Rows from block 3 of a small image classifier, named by matrix and row number. Rows with one number belong to one channel. Each number is 200 + 30 x the weight over its row's rms, rounded and kept within 0 to 999. All counts start at 0.
After each channel's rows are labels from the 100 images, of 14976, where the channel reaches its highest value: "strongest on" is what is common among them; "colour at peak" is the nearest of a few named colours to the mean colour under the peak. Only what is clearly more common there than usual is listed. The data: simulated fluorescence microscopy of cells.
# convs1: grouped (8 groups) 3x3 conv, stride 2 (model.blocks.3.convs.1.weight, 224x28x3x3, each kernel summed), inputs within the group 0-27
# convs2: expand pointwise conv (model.blocks.3.convs.2.weight, 448x224x1x1, transposed), outputs 0-74

convs1.148,201,170,175,165,194,171,161,157,175,170,171,179,152,157,182,165,199,163,166,185,177,165,180,174,171,178,159,166
convs2.148,208,231,217,212,207,220,166,242,225,225,180,157,188,211,152,217,133,176,192,171,158,176,166,184,165,213,166,176,225,200,219,200,130,182,171,223,161,204,214,229,166,190,139,192,221,241,214,157,138,183,188,218,168,200,262,176,133,194,200,209,161,188,200,204,205,217,210,261,187,197,198,212,207,190,193
strongest on: yellow stain; ring around the nucleus
colour at peak: brown

convs1.181,194,177,203,193,200,174,171,151,165,202,159,161,201,172,162,164,139,161,163,169,219,206,181,173,147,190,172,197
convs2.181,160,190,199,165,211,237,254,173,195,146,241,209,178,163,182,199,198,215,253,161,131,144,154,204,156,170,194,214,179,223,163,194,166,182,230,188,252,194,191,183,230,232,181,173,197,201,199,264,215,201,183,157,221,234,198,217,138,170,225,220,168,225,174,224,166,171,198,194,214,208,180,231,216,202,195
strongest on: crowded; cells: ten or more
colour at peak: brown; green

convs1.109,182,164,153,178,178,195,157,202,195,156,155,154,166,173,179,161,148,199,216,148,198,171,200,187,198,190,173,167
convs2.109,156,180,197,152,220,216,255,196,175,206,224,230,205,184,145,186,180,220,233,201,158,160,215,222,193,142,229,223,201,222,170,209,184,163,235,210,231,198,192,210,265,218,159,190,186,218,224,281,244,188,167,163,242,215,197,219,139,156,211,254,201,167,164,234,167,171,209,192,217,203,218,227,189,194,199
strongest on: ring around the nucleus; long thin cells
colour at peak: brown; green

convs1.6,261,182,269,266,198,200,215,149,191,181,223,212,189,206,196,184,224,183,185,220,222,182,198,232,169,173,250,210
convs2.6,168,171,199,174,151,171,192,190,165,172,171,200,164,164,162,180,181,166,122,149,181,173,290,207,183,161,152,194,198,232,194,185,181,198,165,173,156,154,192,196,161,202,157,145,226,171,190,186,167,151,185,178,173,184,176,161,187,176,212,166,175,159,221,203,155,153,164,162,183,181,153,206,193,174,184
strongest on: crowded; cells: ten or more; green stain
colour at peak: green

convs1.192,172,160,183,184,185,170,161,169,176,192,168,161,175,166,168,165,164,158,160,178,164,182,176,156,163,191,174,190
convs2.192,183,203,172,158,247,222,173,190,180,175,194,241,214,220,167,186,172,193,189,216,157,165,156,214,194,136,189,231,190,206,174,185,167,190,189,212,256,221,222,215,192,245,131,218,219,240,174,191,186,201,192,158,191,229,194,199,161,177,170,178,169,170,186,210,187,171,230,175,235,228,220,237,254,211,235
strongest on: membrane rim; magenta stain
colour at peak: brown

convs1.112,244,230,230,242,220,228,250,210,223,228,208,211,223,219,210,242,240,219,173,187,238,236,241,209,232,230,246,214
convs2.112,171,176,216,199,183,172,244,156,183,213,197,155,170,111,129,201,184,225,215,155,202,173,232,180,204,202,215,169,209,229,209,215,214,177,256,198,178,170,183,182,197,173,172,142,199,161,254,203,245,179,191,188,183,179,168,216,197,145,217,225,227,188,202,196,172,142,160,149,194,149,184,193,174,172,190
strongest on: few cells; cells: one or two; green stain; ring around the nucleus
colour at peak: blue

convs1.11,172,171,188,195,165,175,177,161,136,162,182,177,198,186,179,157,181,160,152,186,194,166,192,175,144,177,177,197
convs2.11,182,220,179,181,220,218,176,207,183,155,198,243,221,222,183,187,166,206,179,217,154,173,158,249,202,182,171,246,191,198,192,171,175,198,179,243,216,234,235,250,196,232,134,224,209,238,198,189,193,211,215,212,184,221,225,173,177,187,174,177,181,156,187,208,191,196,236,197,213,225,223,214,241,212,243
strongest on: ring around the nucleus
colour at peak: brown; green

convs1.98,174,178,157,210,192,176,164,168,190,167,163,146,183,172,176,154,165,170,173,156,167,184,185,155,186,171,185,184
convs2.98,193,187,192,148,162,212,182,168,178,197,202,200,192,134,121,183,172,201,185,155,202,198,279,196,209,141,170,165,193,202,180,183,191,203,192,193,214,178,188,183,159,193,150,164,197,193,187,192,183,180,180,191,166,215,185,151,176,186,204,171,179,171,185,199,180,165,169,153,203,186,179,193,147,190,187
strongest on: green stain; ring around the nucleus
colour at peak: green

convs1.110,172,164,166,178,180,156,179,175,174,159,172,174,174,164,165,156,174,181,200,166,197,162,173,168,164,181,166,170
convs2.110,204,225,170,177,209,195,130,209,259,199,201,200,185,172,170,212,145,206,198,173,187,202,128,202,170,169,158,160,261,188,213,181,182,161,165,201,149,153,185,214,136,181,164,182,221,208,186,180,137,191,150,215,177,180,223,190,198,203,186,186,160,198,207,197,212,216,167,200,182,176,193,200,180,196,174
strongest on: ring around the nucleus
colour at peak: grey

convs1.114,184,169,163,157,158,148,214,169,147,160,195,201,202,174,195,176,164,178,208,168,192,177,186,154,185,143,188,192
convs2.114,196,194,185,169,198,222,159,156,140,148,196,213,220,178,152,168,154,229,178,214,148,147,187,213,195,155,171,221,181,208,187,180,161,168,179,217,215,205,205,212,174,199,141,204,201,224,177,173,185,198,201,176,171,226,202,195,173,150,154,158,179,180,173,173,155,149,206,169,208,201,203,195,201,210,219
strongest on: green stain; ring around the nucleus; long thin cells
colour at peak: green; brown

convs1.97,176,153,177,181,155,168,177,185,189,161,165,169,153,161,148,166,175,182,179,167,196,166,200,188,174,192,168,170
convs2.97,186,241,168,186,216,219,147,222,228,215,218,171,186,167,135,206,128,244,171,182,159,163,121,199,185,173,151,138,238,166,224,192,169,124,156,222,179,194,198,223,211,222,146,191,221,178,190,222,159,210,189,223,199,192,244,209,166,178,162,184,188,168,197,207,183,205,178,169,204,191,220,228,185,197,203
strongest on: yellow stain; ring around the nucleus
colour at peak: brown

convs1.39,238,239,210,240,235,216,230,201,229,234,233,246,246,224,228,223,215,241,225,208,257,233,196,218,221,208,230,188
convs2.39,149,178,219,206,188,180,274,205,190,217,218,171,160,122,160,208,213,236,275,134,172,145,183,180,157,236,222,162,198,223,212,200,186,128,239,193,186,177,192,184,225,166,199,144,196,175,233,221,247,191,178,198,201,177,199,223,143,135,226,245,203,206,189,222,158,159,159,189,182,166,160,184,177,187,184
strongest on: green stain; ring around the nucleus
colour at peak: blue

convs1.221,156,174,227,163,156,159,204,195,215,162,158,164,194,151,188,151,157,206,203,193,209,199,191,190,148,187,155,211
convs2.221,187,190,195,158,253,272,172,222,169,168,200,222,202,229,203,157,166,182,185,194,178,196,192,225,198,141,184,237,196,222,185,166,173,219,176,200,285,215,221,221,189,221,150,229,229,236,168,209,202,213,192,166,208,258,192,164,181,212,207,185,188,172,162,194,200,211,219,185,237,231,233,246,266,234,209
strongest on: cyan stain; crowded; cells: ten or more
colour at peak: brown; green

convs1.175,199,210,190,161,196,158,165,168,158,198,203,155,195,190,163,150,157,166,155,215,182,201,198,159,161,148,212,201
convs2.175,209,203,186,168,201,243,157,244,244,177,164,196,196,170,196,196,157,186,207,162,151,205,139,203,138,164,142,186,223,206,214,198,161,197,180,213,207,181,212,205,156,182,161,208,233,216,169,157,158,167,152,237,188,209,210,124,161,241,213,198,151,218,212,183,219,238,180,209,202,184,193,199,220,198,195
strongest on: crowded; cells: ten or more
colour at peak: blue

convs1.60,240,227,238,160,181,181,191,212,209,184,171,241,245,157,231,167,201,160,187,147,152,172,192,178,207,225,222,172
convs2.60,172,180,198,208,203,207,228,175,124,159,220,197,175,193,240,207,264,207,223,168,166,143,145,215,128,201,197,187,192,193,177,221,175,164,192,186,206,209,199,171,208,186,278,155,221,206,174,201,202,188,237,171,218,199,177,174,153,145,239,225,182,238,195,219,167,157,182,250,208,196,136,187,206,191,201
strongest on: green stain; crowded; cells: ten or more; ring around the nucleus
colour at peak: blue

convs1.105,185,139,167,163,169,167,172,185,172,159,169,187,158,174,152,165,173,180,216,163,202,173,190,183,175,191,179,167
convs2.105,173,261,179,210,220,188,136,214,246,216,214,180,178,162,155,214,128,232,182,185,151,170,140,200,179,200,145,158,249,172,214,195,160,141,170,209,155,210,185,217,198,210,162,188,211,182,189,223,152,204,173,225,196,183,269,208,156,187,172,189,184,177,186,224,189,221,168,207,192,178,209,213,198,200,211
strongest on: ring around the nucleus
colour at peak: grey

convs1.180,189,190,187,150,191,145,182,162,173,195,187,150,177,172,175,146,175,153,158,192,167,190,187,159,164,202,192,187
convs2.180,173,199,181,176,221,226,178,198,146,165,189,232,213,216,172,183,179,202,185,201,152,165,181,235,190,148,177,246,175,210,195,185,172,187,184,232,214,232,232,221,186,220,162,215,226,221,205,206,190,184,221,169,187,224,184,172,176,179,176,178,180,169,185,206,182,180,241,191,218,223,220,224,223,204,218
strongest on: membrane rim
colour at peak: brown

convs1.179,197,264,193,201,184,206,196,181,193,179,275,164,199,187,184,164,143,197,194,242,197,197,201,192,170,248,247,172
convs2.179,164,184,193,195,128,155,182,180,166,198,160,200,163,183,170,192,186,182,141,149,179,160,303,205,173,149,180,176,188,219,196,178,185,181,177,196,141,176,194,210,170,183,180,137,219,202,199,184,186,154,207,166,181,184,202,168,193,127,196,176,196,157,199,195,146,129,173,176,189,172,167,183,175,171,199
strongest on: green stain; crowded; cells: ten or more
colour at peak: green

convs1.84,172,163,165,192,196,187,168,183,194,162,160,155,174,151,185,157,147,195,207,155,177,157,184,184,190,176,181,167
convs2.84,179,199,190,168,231,231,223,161,154,191,230,215,218,161,161,182,170,197,214,215,148,130,191,225,199,161,215,205,189,217,181,202,182,160,215,214,236,193,203,220,239,235,164,191,212,212,181,233,219,206,194,156,219,232,191,229,168,135,183,203,197,174,165,217,154,134,200,195,223,201,223,232,217,202,214
strongest on: long thin cells; yellow stain
colour at peak: brown; green

convs1.125,180,164,162,154,161,161,195,162,159,163,190,196,202,169,182,168,162,165,208,165,182,165,176,171,175,156,187,184
convs2.125,198,197,188,173,200,224,164,159,139,166,199,203,220,163,151,175,160,233,191,197,137,151,176,204,198,170,179,206,173,206,173,183,156,164,186,216,213,215,215,207,190,196,151,191,196,214,190,187,183,205,208,167,182,220,211,207,161,158,138,168,181,200,175,184,149,149,204,179,218,192,207,195,199,209,216
strongest on: long thin cells
colour at peak: brown; green

convs1.111,175,166,173,197,143,165,166,227,206,177,173,155,159,170,163,183,168,218,211,162,214,163,212,217,191,211,173,147
convs2.111,156,191,190,220,247,205,223,163,134,189,231,231,208,214,211,205,205,216,225,193,159,156,196,201,209,201,217,246,199,208,192,214,190,198,197,179,212,217,199,198,203,242,220,210,226,238,172,208,217,174,184,155,204,205,198,189,176,161,199,220,194,168,161,197,156,159,234,239,214,211,197,279,205,187,180
strongest on: membrane rim; magenta stain
colour at peak: brown; green

convs1.215,170,154,215,163,155,158,218,216,234,162,179,168,194,153,210,145,160,215,210,209,220,210,211,220,158,193,162,224
convs2.215,175,180,215,212,185,176,283,237,208,218,218,175,144,144,178,202,214,223,271,113,162,143,197,179,165,217,232,184,203,213,197,214,171,125,242,171,210,158,184,165,228,171,210,158,192,186,228,294,256,213,190,183,230,191,192,214,109,175,230,264,192,218,184,241,170,173,174,224,190,178,188,174,183,191,183
strongest on: crowded; cells: ten or more; green stain
colour at peak: green; brown

convs1.164,209,207,192,201,181,234,183,189,233,196,229,213,187,182,245,215,198,180,203,273,229,240,204,238,208,271,191,258
convs2.164,186,183,225,196,169,158,252,202,220,233,231,164,142,116,162,223,213,214,249,130,188,156,232,186,171,213,204,175,216,229,225,211,178,159,235,170,186,169,165,164,189,155,182,140,207,172,237,208,217,179,170,208,180,175,184,214,174,160,234,223,196,209,207,200,159,155,151,180,177,163,153,156,170,177,178
strongest on: green stain; crowded; cells: ten or more; ring around the nucleus
colour at peak: blue

convs1.117,239,241,237,235,231,230,225,222,232,228,210,194,210,237,203,240,231,230,174,210,234,240,230,216,248,242,224,216
convs2.117,126,180,219,216,200,187,253,160,181,217,184,150,166,126,136,207,187,237,237,164,181,166,169,202,174,207,226,177,208,218,214,222,186,158,239,192,193,171,189,192,203,190,175,156,200,152,249,219,232,165,181,189,197,198,172,195,175,133,211,257,214,187,196,201,163,144,165,168,197,146,163,202,198,169,191
strongest on: few cells; cells: one or two; green stain; ring around the nucleus
colour at peak: blue

convs1.106,159,164,154,195,188,149,179,175,180,145,164,182,177,177,174,170,162,174,204,163,169,160,203,171,197,200,174,168
convs2.106,196,244,174,202,187,183,153,187,256,224,196,188,193,149,145,217,159,214,170,177,171,174,168,190,167,197,164,168,247,173,217,179,200,182,167,230,134,202,181,219,187,186,160,191,204,204,204,209,158,178,164,217,186,172,262,187,186,184,196,192,197,160,191,213,205,192,159,217,172,166,212,205,162,204,190
strongest on: ring around the nucleus
colour at peak: grey

convs1.73,186,182,192,173,148,165,174,172,191,174,146,182,187,149,190,173,164,165,186,186,164,161,176,175,192,167,171,156
convs2.73,182,210,181,179,239,243,182,196,167,156,212,232,229,222,184,172,183,199,180,216,144,179,173,238,202,156,170,258,182,200,189,177,166,183,179,236,225,231,234,233,204,239,148,226,217,237,178,211,189,209,203,179,196,237,206,189,162,189,168,190,184,152,182,194,192,184,235,207,223,227,231,247,234,213,224
strongest on: magenta stain; ring around the nucleus
colour at peak: brown

convs1.115,161,171,177,168,160,150,150,208,161,162,200,199,197,216,203,160,162,222,175,202,173,164,168,212,170,164,161,221
convs2.115,100,174,197,194,213,201,237,214,194,191,206,199,187,165,158,177,194,228,280,180,171,144,172,191,178,209,230,195,174,211,175,197,170,147,245,203,206,189,204,183,251,212,184,188,186,206,239,246,246,196,186,179,221,200,201,201,119,156,212,249,184,193,184,230,144,175,203,219,194,207,196,212,196,184,200
strongest on: yellow stain; membrane rim
colour at peak: brown

convs1.168,173,201,192,152,188,147,179,160,153,181,193,157,180,166,168,165,165,162,167,190,177,198,186,151,165,200,190,181
convs2.168,149,192,182,194,187,225,182,199,167,160,218,230,222,205,163,185,170,220,181,223,157,184,184,234,202,149,169,236,173,212,199,187,177,181,168,213,191,230,220,243,200,223,158,218,208,234,213,213,207,184,214,172,183,244,204,173,169,160,173,201,207,167,155,208,191,191,211,173,197,207,217,235,205,220,223
strongest on: membrane rim; magenta stain
colour at peak: brown

convs1.127,204,189,225,202,214,139,201,170,184,222,195,205,167,148,167,212,204,197,123,149,241,192,223,156,212,172,197,185
convs2.127,174,171,213,199,198,198,273,187,167,216,232,186,186,135,172,198,234,241,281,142,158,126,163,191,153,208,225,174,197,221,185,227,174,121,240,190,197,197,185,180,226,180,214,164,199,186,231,270,232,210,219,183,221,193,183,210,132,129,219,259,199,208,180,231,161,149,179,222,188,190,179,169,182,196,196
strongest on: green stain; ring around the nucleus
colour at peak: blue

convs1.89,171,172,166,201,191,182,178,177,188,136,144,162,176,166,169,148,152,182,218,171,172,176,187,172,194,187,184,184
convs2.89,183,201,189,164,212,233,222,149,154,188,226,202,214,143,137,183,159,210,204,207,135,129,204,212,198,159,204,200,181,216,180,202,180,162,213,216,224,192,206,219,230,225,141,182,208,204,187,223,210,203,197,164,214,217,198,222,169,131,174,201,195,187,171,210,150,141,182,183,216,188,216,221,207,197,213
strongest on: long thin cells; yellow stain
colour at peak: brown

convs1.91,172,162,167,201,192,174,181,181,190,143,145,165,173,167,171,145,159,178,211,162,181,165,190,175,195,181,189,175
convs2.91,190,199,191,166,217,231,216,149,154,184,233,207,213,141,141,176,162,211,209,202,146,128,198,219,193,154,199,196,182,212,184,202,178,160,207,218,224,191,212,217,228,225,147,185,215,206,189,217,210,205,198,163,217,226,201,235,170,133,166,202,196,191,160,210,153,143,185,178,226,188,214,221,213,205,213
strongest on: long thin cells; yellow stain
colour at peak: brown

convs1.96,175,162,149,200,188,181,176,192,195,151,151,168,166,160,164,144,160,191,209,158,188,163,194,185,196,189,187,175
convs2.96,180,199,177,163,225,231,217,160,162,181,223,202,214,156,136,176,159,203,212,208,139,137,196,225,199,156,194,205,188,209,182,198,176,164,204,217,225,191,211,224,232,237,146,195,218,213,180,227,209,206,190,163,210,234,199,230,164,142,167,207,189,178,170,213,156,147,186,175,226,195,215,226,214,204,214
strongest on: long thin cells; yellow stain
colour at peak: brown

convs1.95,173,174,154,194,195,173,170,179,197,155,160,152,175,162,173,161,149,175,213,161,183,165,187,174,192,177,176,169
convs2.95,174,191,194,164,223,225,241,154,172,195,225,208,205,146,150,182,181,200,225,192,159,108,196,213,182,163,227,204,186,204,176,204,193,152,231,214,216,195,196,213,248,216,168,180,201,202,195,228,227,206,200,152,227,219,193,237,157,122,197,212,204,181,166,233,145,140,192,180,215,190,214,219,199,201,202
strongest on: long thin cells; yellow stain
colour at peak: brown

convs1.155,195,207,239,212,199,233,215,222,210,236,238,175,171,206,222,251,197,207,249,233,249,228,203,240,197,251,215,254
convs2.155,147,168,215,204,160,167,224,156,180,224,173,169,183,196,194,221,205,189,227,187,257,232,238,172,219,220,241,196,234,237,223,233,254,231,226,172,168,174,180,178,186,158,202,199,228,176,227,183,212,172,167,206,170,177,132,184,247,203,248,204,223,191,246,175,203,198,183,143,155,185,178,147,150,165,186
strongest on: green stain; ring around the nucleus
colour at peak: blue